A small image classifier, trained from scratch.
Data: trained on rendered solids tumbling over patterned floors, 195000 training examples, 4.0 epochs.
Rows from block 10 of a small image classifier, named by matrix and row number. Rows with one number belong to one neuron. Each number is 500 + 25 x the weight over its row's rms, rounded and kept within 0 to 999. All counts start at 0. Numbers have three digits each.
After each neuron's rows are labels from the 100 images, of 14976, where the neuron reaches its highest value: "colour at peak" is the nearest of a few named colours to the mean colour under the peak; "strongest on" is what is common among them. Only what is clearly more common there than usual is listed. The data: rendered solids tumbling over patterned floors.
# fc1: MLP up (model.blocks.10.mlp.fc1.weight, 512x256), inputs 0-127
# fc2: MLP down (model.blocks.10.mlp.fc2.weight, 256x512, transposed), outputs 0-127

fc1.93:467490465499489503475520476493520497506486494498524453469482518541504497543509477463508497496509467499476510530474512497489530485519466508528493499449438531496482468514491483526499498506481508524484477471488490520522454493479444537525490510470538506532516477486455537530529502538477513525473517529456494534521457507512493505526507487506492495484518499522489477470512515461461508509530
fc2.93:530498518498516519496527533505528477496495496492470512526528462538462486499526557517503464511460529470532507500506477522489493446511560498475543450495531461465489433531487526437484498489496498498525493497495501494447485506492504525457497483464494477492543527483490472482503492500503481460496503478531509525491516476491481490444533546498474477508491538488510517523487493527547475465510
colour at peak: pink; white
strongest on: white object; its colour: white

fc1.48:515516490493531505526509522508530477504509518504492497518508523469465518470478505531489502511495467493536520479524502434486527531521516529519497505500506526538473519503507478482506504515520527485458544450524446471479551526483471480501503508473475505521446509469459515503472525489485523479487518470551508553528490531509516529487522546512486541499467453504538534523464480540458497533495
fc2.48:497557504457496518442532461517474487464499490467488512499484476516529535514532498481525482491450530517459480445487503528484488521488494491476523479496508502452494501444470511536503475490502514520504476486513511497490486530541532489461495464469513441491539558528539499481502456498539476544545471499493509515468521498559489487495482514519519490503489505518496445492547505497504497479474
colour at peak: blue
strongest on: blue object; count: four; its colour: blue

fc1.160:488515500439535507473497514490531487485512510490510451503462492496529482511539492502480465497519528531486523516551481519505454516512475484510510465521475488530515512472485518477493503493523479517535509510479498512519472516518519484486512480492494484450508538544542507444468506494490484459511496484514495475497474483477470477508542470470499463528542513499511499556544508480514532545481
fc2.160:537466507503498479489508476477491486498484476522473550524508509479512510449470529540501535441470510469479527520470521508479521500480537532529482477522517495479507489541498490541536530490489506506469481464516504458502511509496525487518481474520533473482467504459499486514505489491500504527485516534494492581537465523537488507481497518520519516483476490469508482456497492495516462453510
colour at peak: brown
strongest on: brown object

fc1.232:506464483480504481521495526495507471478502519493500508495491474483467540520511483501453486464518470465542530488526482471513498518533518492488524471489520487493491479470477500526503533539523467520465512472474481475511480566464474491441477471488479521473506507510539553462493485524503478527471517474534569475492468537507491506472494493516480463499507492502510503514465454476475479528536
fc2.232:487492504479520506517486518531546502501480521476544509497531477519489471527499530473542513501499512543480498516520491514529482512510525526479496526496471483545505500520530446472494499477494466510470471512512519449486511523478501495537498479531515493494510458521486547444481508486480487472534490480519520484464500482484511527544509574510498526492467518535509500458490523484499516448482
colour at peak: green
strongest on: green object; count: four

fc1.290:502535514528476539515524489493467440492532478522488489496470521543536498494504509474543463510537515517496529467487522534505493484456527503542521492493492514529490490472523483459510520479498524518505485461487509463493517489461507481519472524480487539507484493459532532495513503513511492495482525473530550541477488529516486521497514518540496504533506505482498497514482517477518519485492
fc2.290:551495479456501493440459515530543546529493533470481505537487485505485494502481452522500563507493519495513464528498499432495510512485448493493508538508503490496509555495496516510491493553523473515532515511525521507525486490530474533505469477472486504464514505544524479481484524451521470495511524514502455494523496511503519542520487480474504497479489470544519499505516532461484517534494
colour at peak: pink
strongest on: count: four; pink object

fc1.459:489527483502468514483511492481518487496504474505530557444513499507448488492527490459454499525500486490526530565524490478525537509484467488521506519487528515474512497540495519509487495507529503501490480526467533504505538515519444519485482501497514500514520529500477439469488515520518528497538533507513463479506499472497466497502505513513519487556507507548520490503482471501492494477499
fc2.459:489496537469539474519464511523486516501505494478500515550496504461493525509471507507508486517494474525518480484486538513516492483500528514506472505504456486510485516504518475516509549523483477489520497500556493488509469504441526502499527493506520509496473527519496513516521487462463472504450487469451505534502456464494537490469508464483485502467505480473521526487495516527497456468479
colour at peak: black
strongest on: black object; its colour: black

fc1.181:519480518513477510536507494520441509512478535516474474518537520483540483491513528502513486489441491506507490520476506503467518466499530510476502516508494496484485506526523488469504490440482506506505452488531503442524504474509483488480521490465491505543487513464510494545497494523526521534541511505496489519494470515509471504500466515515534535514480454486502491493474505473526492475499
fc2.181:521503530526478499450506511498509480489493479489488446494475512507524490493452487512510563469471515499479495476486465482497497525487516490517499499528556505489483511502530546469481527449531466508512527473497487508420523483542469483464503509508520497470486533480447476505519522488540560465465515501486462546513471474505515509519500520469492474512489477510510491496487476514471480505528
colour at peak: blue
strongest on: blue object; its colour: blue

fc1.66:534495480519542467489477513457509476483474500503530491472528520506487503511490507494462537527524515521516453503509537467458539420509440449485485498465531506477542520484511505494443495514496496509518500484526487521515500502471470503496506503492490487579464532467477493502500520509487523505504565522500530522473503478485503511479527523541519484489513534536501523551465519494503540488495
fc2.66:484489482487496468524496446531488453517532446498443510508472518531495544494550498503517475521433513475522494522551492513482489521484526506548446510494474521497505498548482502486508535534521519473470486525504495471459473533537501488509484511479535534492496477476493471480520517489463484485498465479503461516500448493514493514484504473508492516539504478491456479518518503525503452510477
colour at peak: blue
strongest on: count: four; light from behind the camera; blue object; orange object

fc1.500:495515476502539496516507521477471523530502542517480481498500494528505515517548484527498487510501444488558500542503495506460490504519550497484484500533512442530517472533550484435528492498475540476508509528539507503522495468503493491467509497473502505500524468482492500538488511542470500471500492508502511484511502525564513552485470532519491516514440483504514465481494486523453477499525
fc2.500:436519471501472481487549485508529531462479479499527505500491490500525508478510468504527515504469479525435500498491512500514510509489498481517520478480519493485492516441485518568478487508478479482528503474492542478489494521510498476533508489549491530500484495530499527451497497502477499538480468522458476522532490498479510481472528504492488535516548467530501540531516491486482494476504
colour at peak: pink
strongest on: count: four; white object; its colour: white

fc1.432:501484503500465537530535505493516458517509525504507508503489518469498531514480464494480487489433455474457463518517527515496502517446480489438552516536493484456507461473539475513558457501523509489518479497443520509502481493466513567523480538502517527473510541526495512506534502493527518510492510480503522481582489530516525505506556510506503480500523524479532464479487494514523461504524
fc2.432:505469518496533485526512508529514561465525515518482500460489495536499522486499518524522498487515551512539527479499485457522510492441470518513464528491535513507508527497459499511510508511511500499519505510527507499500503496560448522485478464475474532564508508493517479507453530528540516495508490497509512466492510466482532475543499499433495467515430467465506531524511541490443525471490
colour at peak: pink
strongest on: count: one; its colour: orange; its colour: yellow

fc1.362:541483518529493465462447495470494495468510472501456523535475533531468540503485497445488477526513494500527485514473513562506493511509507433485507478514535501479516508500524500469491501494506485525517504496519488460487512480468558484505517491483524510477505522534529465468506475513488499517466513496498488480496482485499526506407532449489492508487533470523514495442480497545556494492516
fc2.362:515536480493500553520513484473484542496469527536513474493501525514520490459517522473516483512480489491487468520508439550509499438506500524490499546547502459481468499479541521496515475512509503520474482485510520516492543521433450484498517481484464483505466512506510495515535478501491539504550481481475501497540485491488461482539527511502493490510464535487490477526504505525462451497490
colour at peak: black
strongest on: black object; its colour: black

fc1.201:478504513506512474454503529512472518430542486504510503494497496502479489512525528512541504508526519494489487549525480558487516512532503531524462490481500497521500492519531525481497451477499489488494509502506511500505467426483458514518514433524509508506547498451489468500522481484576462498458496528507488497495486480545470518523478489471491528535507508508468501483461488536503532474519
fc2.201:553519458492492537471490472434496463546498507510515533499503470534521488534470505492484478527500498526525486475535517496536486435505487549465538490498482497468522464494488468525461516511498491508559469449520485502515470531457514499481506463460532522495509511540497507521494502520477485490546526483468518522508520512445507528436476502491552482482537509482522501510459516481507484489491
colour at peak: pink
strongest on: white object; its colour: white

fc1.486:502502479478493513505459502483567507523436547515483468476481529493492521500509490493512498487459505540510492519513587498527555480537467488493529533491520504474534520516524492530505495503495532462499516467496436525510529455489483499526473475526482508502486472479536496491491516488502514511568484518499502513529491543493507517489497492484502478492455484490510476501472510512530481505508
fc2.486:472477490517491485486527520519471536467522469487491503478547473522493511535422501523481511518496550502472523479496474448492492523490514497517505485485517481497504440521500497529489518515528462509459468515511527437495517515533489495515513493465539505467500523503486498531507476476459472503474532500500516513483481516474510453506504507478519572532466482523538519517461480481485492523540
colour at peak: brown
strongest on: purple object; count: four; its colour: purple

fc1.124:489469482517500470518552513537506499500507546490486513473506498529485487509522520496515517500468494488481447532469435511492491553536535489464519543465500469480476515517462506484521469505481505478491508498531512507531501530484478477517490505476482488490477476487471509481510514495441503524485521488538481503502486495529450507493483489436470506527438499499493487511509485499485485510525
fc2.124:494548507477530503494483555476501523497495482497486507519537521470539439510522467490505519521511481495500543510516557501501461502467518456488526481481518460485530464480530481496482498548485476506521469503530494463484461490548490508472513513491474493457493494534520505497510495525521518473512487478464492509498491476511513500481512505518516519510559498499515512504533525514505518494458
colour at peak: pink
strongest on: red object; its colour: red

fc1.224:478515520488486520514500489481518459513477496508475455469530516549504462528506509471537484503529492488528520496541481514508460453503479492463474475535508479519505532555475520546545509506445509515439494549512467474511531506499504487504498493505518465532491504531510507521469494516498530561561521499499493503454506481540505498483539497519514484502489510512523519511518586457527485516527
fc2.224:525494430506504486549464477477509486504550526521516513504516497529503515477481487539499501479478493551498519519493496512516520495484523502486519466468495483476541472454481525520516588470537481502468475471510504498476486507487481481498513486490494536434454470511517464512510471554512480536463525496528488457523503551464498502479457513520488480497487463448494514492519486498507502500485
colour at peak: green
strongest on: green object; count: four; its colour: green

fc1.162:446503488435533498531518497445487554513545517529479477482443490477530498478501458506509477486517541497511499506446443522462482525471540512528503507461485495501495537468487541490472527501492507492542472514502508509523505462496511459499493533477501514455487466470534506494501499553496476490469485499465527475499467506472487508556530491496498509437534525532461479511483524485528500546497
fc2.162:511470504506489475520484526511488512506476517500496484487558536483495525485530501527495498511506505484512496469540487559473517484486486470493473462492515520517514479488503466440566505544505510528511494502517458503469520528513498528468493495497512489495502532501511487514526481493500459474522511548504525497514531453493527498479447507492489481481509479505518516447512452539508473519510
colour at peak: brown
strongest on: brown object; its colour: brown; dodecahedron

fc1.130:467509484502518503483493509496488536429520509538500507474461527502475514505487507539471491507515506486540493487524488506530561448509518515469490539520514477521516462506497515498529516523518501538472497555495517466501501553514502465535500509430481503482533443453511517533513501523510514499530522495551511507492508551464485518496490484522463479510490496488504503510511522500529517474449
fc2.130:518481488510488488522503513490510478546449526475524497523493488502518509505491480448526506522498465508520554502469512515465476523502495485515503517507485506488499493462483496522452463457528533489501468473509525527501503483523498485445502466541530475463484554493482456496532483492540498485481504506492486503542523478501536492494516485484506461544516515492504461486478481484517458533567
colour at peak: cyan
strongest on: teal object; count: four; its colour: teal

fc1.25:498520494508496511533517522498494527536518504479502510506513557501499475522557489506474535559514490500529452504480493495508490487508513488505491466486445502528514485488515499491519461506471497466511488475531497520504519519505543490498507483507470459495492521501469493468458510496484495498506509514473506449480491493536498508480489464484486481522446471528488512482478462553503490473474
fc2.25:491522524496506488472487481487447480446515487507498525500508466494543508484468494470498531504459504538467513493474505547482511477500473478487523530452500499503485520469515479518477512471482550495486510478485484481484480451500473516515474528502515510525460473482497516504567481462489498483497479480538509533464528489499527519505551508556542530508562498509490520525518509455486501540503
colour at peak: pink
strongest on: count: two

fc1.21:507501479496476536481491525454472538480480473470482494492481493520493459491475470468472517493478473495531496484526517494518514510505514513495498502513499520493494492542505514461497496525482522520493547504496528487525462494478513476537489483448504510505481524531481473491504517492489481525517477501501490442503534546516542534500537482514490439490471517505589533468463526534527487478491
fc2.21:487454486482499487466501529545504487485531493538492487526518499528455511483462520490551518512461489513467520474450537550528497506514480457514477531484484486454472521459486536465488488500501530511525488465504506488496551573514515503471485522487513498524504489489466499507463494524518461504501536501495512502511449500489456526467553449496455545505487500510479473509491467495489468521481
colour at peak: black
strongest on: black object; its colour: black

fc1.152:519493476494473453525498520504511500498488509513510525493524512510491516491525495469504506570505504458452507465512520510449499466540526492498486473476505492497493465512533522505506503481549523462534507470482473483500495510500492486486505519472493503520500451495507497468498473500502560542473489524490491516509511516515486486498497523496522526481471545535545534518484485527506465531522
fc2.152:487505481481509498494518476531479527498529492470502506514474511489484475465498501486494489455448521549520474511476498514513495502519495451493484524533540496488486518492543493493558525499474446492477543451511502527517534530513522481501468488533448466529471484521530515465484488499493443484501483463485501556486473480477485517551469503510474477509506531484485482505480504508516517484492
colour at peak: black
strongest on: black object; its colour: black

fc1.142:531500496502475473478445518499478535542481485488494485517486518471467502493531490515523503519512507505503524488486468489553511502491513494495481489535561506509491515532480516460466490518503520556467507503504450539497519507499483522473513531489512480511486518512502512492488512462526521487489486494514506514454497485464514551477534516462499503514483479490478494490530477531495529499562
fc2.142:486484525496536541484506481486511526486498527506479486480510510494507529494515513485447458492494474487486478486477504576471501478524482497497510507490459489507498500472534486514533519460532501494541514517491509480528495521503519463532470503488490466489566513500497517494513526495501486497509499498524522434509537495498530440512515451512530541449516532556553495498475482495500508506541
colour at peak: brown; black
strongest on: black object; count: four; its colour: black

fc1.90:522481512518499511511501527469489521534483501504480533502520513506517514446460486467489481441484488504501519475485473485477476514491517485494478465455475453526489512442465465528511498496530535505488482450500458500507488513467512478515490537458495501491481534524493565509526538492472497515486518510515489508524500487482518514496507518504483518472518501545491529498483505505518472505541
fc2.90:486520496491510529510507473498485458480523479479486489480483495501517508507525498534490519526492506476530556470502540511495493490489451498529542481480461515492528507487522530432512481544440485482497530509462470516523502494528512512495498516514469503499534457491522512540499439475504512498495515506473528489452554524521519511511546494507460504526514534487486497535492513462460549503502
colour at peak: brown
strongest on: black object; count: four